A small image captioner, trained from scratch: encoder arch regnet.
Rows from block 5 of the image encoder of a small image captioner, named by matrix and row number. Rows with one number belong to one channel. Each number is 128 + 32 x the weight over its row's rms, rounded and kept within 0 to 255. All counts start at 0.
After each channel's rows are labels from the 100 images, of 14848, where the channel reaches its highest value: "top examples" is what is common among them. Only what is clearly more common there than usual is listed. The data: drawn branching plants.
# convs1: grouped (16 groups) 3x3 conv (encoder.blocks.5.convs.1.weight, 128x8x3x3), inputs within the group 0-7, a 3x3 kernel for each
# convs2: expand pointwise conv (encoder.blocks.5.convs.2.weight, 128x128x1x1, transposed), outputs 0-127

convs1.25 [ 99 144 165 113 168 176 136 129 140  73  65  71 120 126 138 112 112 121  65 115 148 109 126 172  81  98 137 135 139 104 100 158 109 114 114 102 121  86 105 142 153 153 114  98  75  86  59  80 135 119 139  87 134 120 131 133 103  74  93  50 146 153 115  83  92 125  93 138 135  76 110  66]
convs2.25 [111 135 115 152 119  95 104  93 176  99 193 152 134  89 119  86 132 130 113 108 126  89 134  97 147  64 113 147 133 168 168 113 150 153 149 112 121 123  98 173 142  86 160  73 119 185  80 113 122 145  74 125 171 113  89 185 192  49 116  97 148 150  94 135 118 198 132 100 127 144 124 105 110 136 171 101 126 147 147 157 101 104  80 131 155  83 123 141 109  83 152  99 112 152 129  90 178  48 122 177 156 133  98 176 184  65  86 155 132 138 125 125 164 125 126 150 115 149 164  79 116 149 171  96 110 111 189 162]
top examples: autumn leaves

convs1.47 [ 85 145 137  99 131 135 118 157 114 147 105 119 159 119 152 126 113 109  99  77  92 168 133 137  63  44 118 149 156 136  77 117  75 161 164 154 103 111 118 144 163  86 127  93 104  72 145 144  30  85 106 112 176 143 175 119 127 168 112 150 175 142 169 152 132 105  88 138 129 135 167 161]
convs2.47 [139 182 129 157 121  92  98 171 139 150  61 118  83 119 119 103  79 173 191  54 128 117 135 160 129 123  82 161  85 121 113 110  97 124 126  90 154 130 131 197 115 147 135  61 108 132 118 144  97 124 125 125 151 158  98 156 152  97 159 133  94 135 112 159 145 143 113 120 143 150 155 133 195 141 120 120  71 139 114 124 174 148 149  68 113  63  80 148 202 110 149  97  95 119 132 141 103 110 127 170 161 165 165 154 124  87 157 206 140  73 132  86  69 118 173 173 173 151  99 142 150 161 113  92  79 150 101 126]
top examples: autumn leaves

convs1.89 [136 129 135 131 157 146 128 117 152 152 132 108 100 118  99 108 148 132 122 127 133 190 113 104 143 144 105  61 111 147  72 138 131  61 126 158 167 134  85 194  95  72 149  99  82 156 149  93 213  93 123 182 124  94 146 116 100 196  89  87 166 117  89 163 108 106 107 128 148  71 128 138]
convs2.89 [143 105 103 160 137 155 165  83 131 146 179 135 123 145 127 154 154 107  63 135 110  98 191  56 129  80  83 115 211 114 117 138  67 132  90 160 171 114 162 141 151 135 121  93 207 176 114 127 163 145 100 158  93  91 175 112 150 105 144 141 160 158  62 129 133 154 125 108 123 154  97 120 148 177 128 104 140 103  67 134 143 123 164 129 122 119 108  82  69 113 148 108 129 153 152 135 150 120 157  58 151 112 129 143 120 128 106  88 147 131 186  94 170 132  90  94  54 156 161 119 143 129 185 136 161 159 192 113]
top examples: autumn leaves; leaning right

convs1.10 [170 140 114 156  72  69 148  85  78 141  73 123  82 115 112  59  99 138 151 128  97 153 146 124 153 135  65 134 122 174 112 123 157 115 108 168 104 140 166  92 127 159 109 143 153 156 113 149 135 151 123 126 106  44 146  87 138  85  75 140 119  53  87 124 138 135 179 114  89 133  89 123]
convs2.10 [ 98 129 133  96  73 113  87 137  86 175 173  92 112 155 112 143 170 123 104 189  83 138 145 130  94 100 131  84 120 125  75  80 154  96 102 104 113 135 102 103 182  83 126 201  83 167  87  93  74 151 142 139 160 164 156 127 125 160 107 107  96 145  99 124 152 130  84 143 136  78 102 116 163 168 121  90 107  90 101 205 134  94 125 147  90 130 135 142 116  81 110 145 196  86 172 124 132 205 139 112  98 121 145 121  99 109 115 102 114  94 144  99 166  78 160 132 178 136 193  72 104 167 130 155  93 112 127 148]
top examples: two-way forks; leaning left

convs1.5 [137 150 143  99 140 141 138 153 114 158 112 147 137 155 147  56 118  80 136 112 165 156 144 152  79  99  85 151 148 164 124 139 129  83  95 116 115 128 148 125  92 145  61  72  78 154 154 185 144  95 139  63  79  67 144 164 126 174 136 145 145  94 128 133 140 157 114 125 135  62  74  64]
convs2.5 [159 170 155 159 131 142 111  89 186 175 116 149 113  45 182 139 101 138 156 123 123  77 148 107 197 149  47 154 130 123  70  96 102 134 128 154 183 133 147  89 124  57 121 108  67 115  88 189 154 143 146 203 110 158 100 178 114 114 173 172 109  87 113 139 123 151 112  87 139 113  79 115 112 139 129 152  99 123 116 111 144 168 114  84 158  73 142 134 203 134 152 121 157 182 132 140 120 149 118 136 128 173 159 159 128 144 126 137 139 100 188 112 134 119  77 147 113 132 129 168 199  95 135 134 140 141 137 123]
top examples: autumn leaves; two-way forks

convs1.27 [182 156 149 100 114 122 125 127  87 139 139 129 136 130 165 131 170 191 151 174 181 118 128 117 112 136 148  77 122 141  77 148 117 113 135 157  76 130 164  75 160 145  99 143 149 174 160 137 145 116 177  98 168 206  86 112 154 135 155 118 155 144  75  58 134 175  57 140 139  89 116 131]
convs2.27 [116 164 111 139  69  93  98 177 138 154 146  92  93 100 144 168 135 226 136 182 183 106 107 153 108 125  90 156 111 112 114 157 111  61 132  80 119 114 113 140 103 142 142 142  70 131  96 117  71 109 115 139 123 170  84 151  96 131 118 104  76 150 118 169 123 145  89 158 113 168 210 155 246 139 125 135  68 139 119 173 104 144 131 111 121  50  62 172 157 101 126 146 117 120 143 176 144 152 109 150 121 149 108  92 121  70 112 137 136  98 141 101 119 125 140 139 163 123 148 150 120 112 119 105  90 109 117 119]
top examples: two-way forks; leaning right; narrow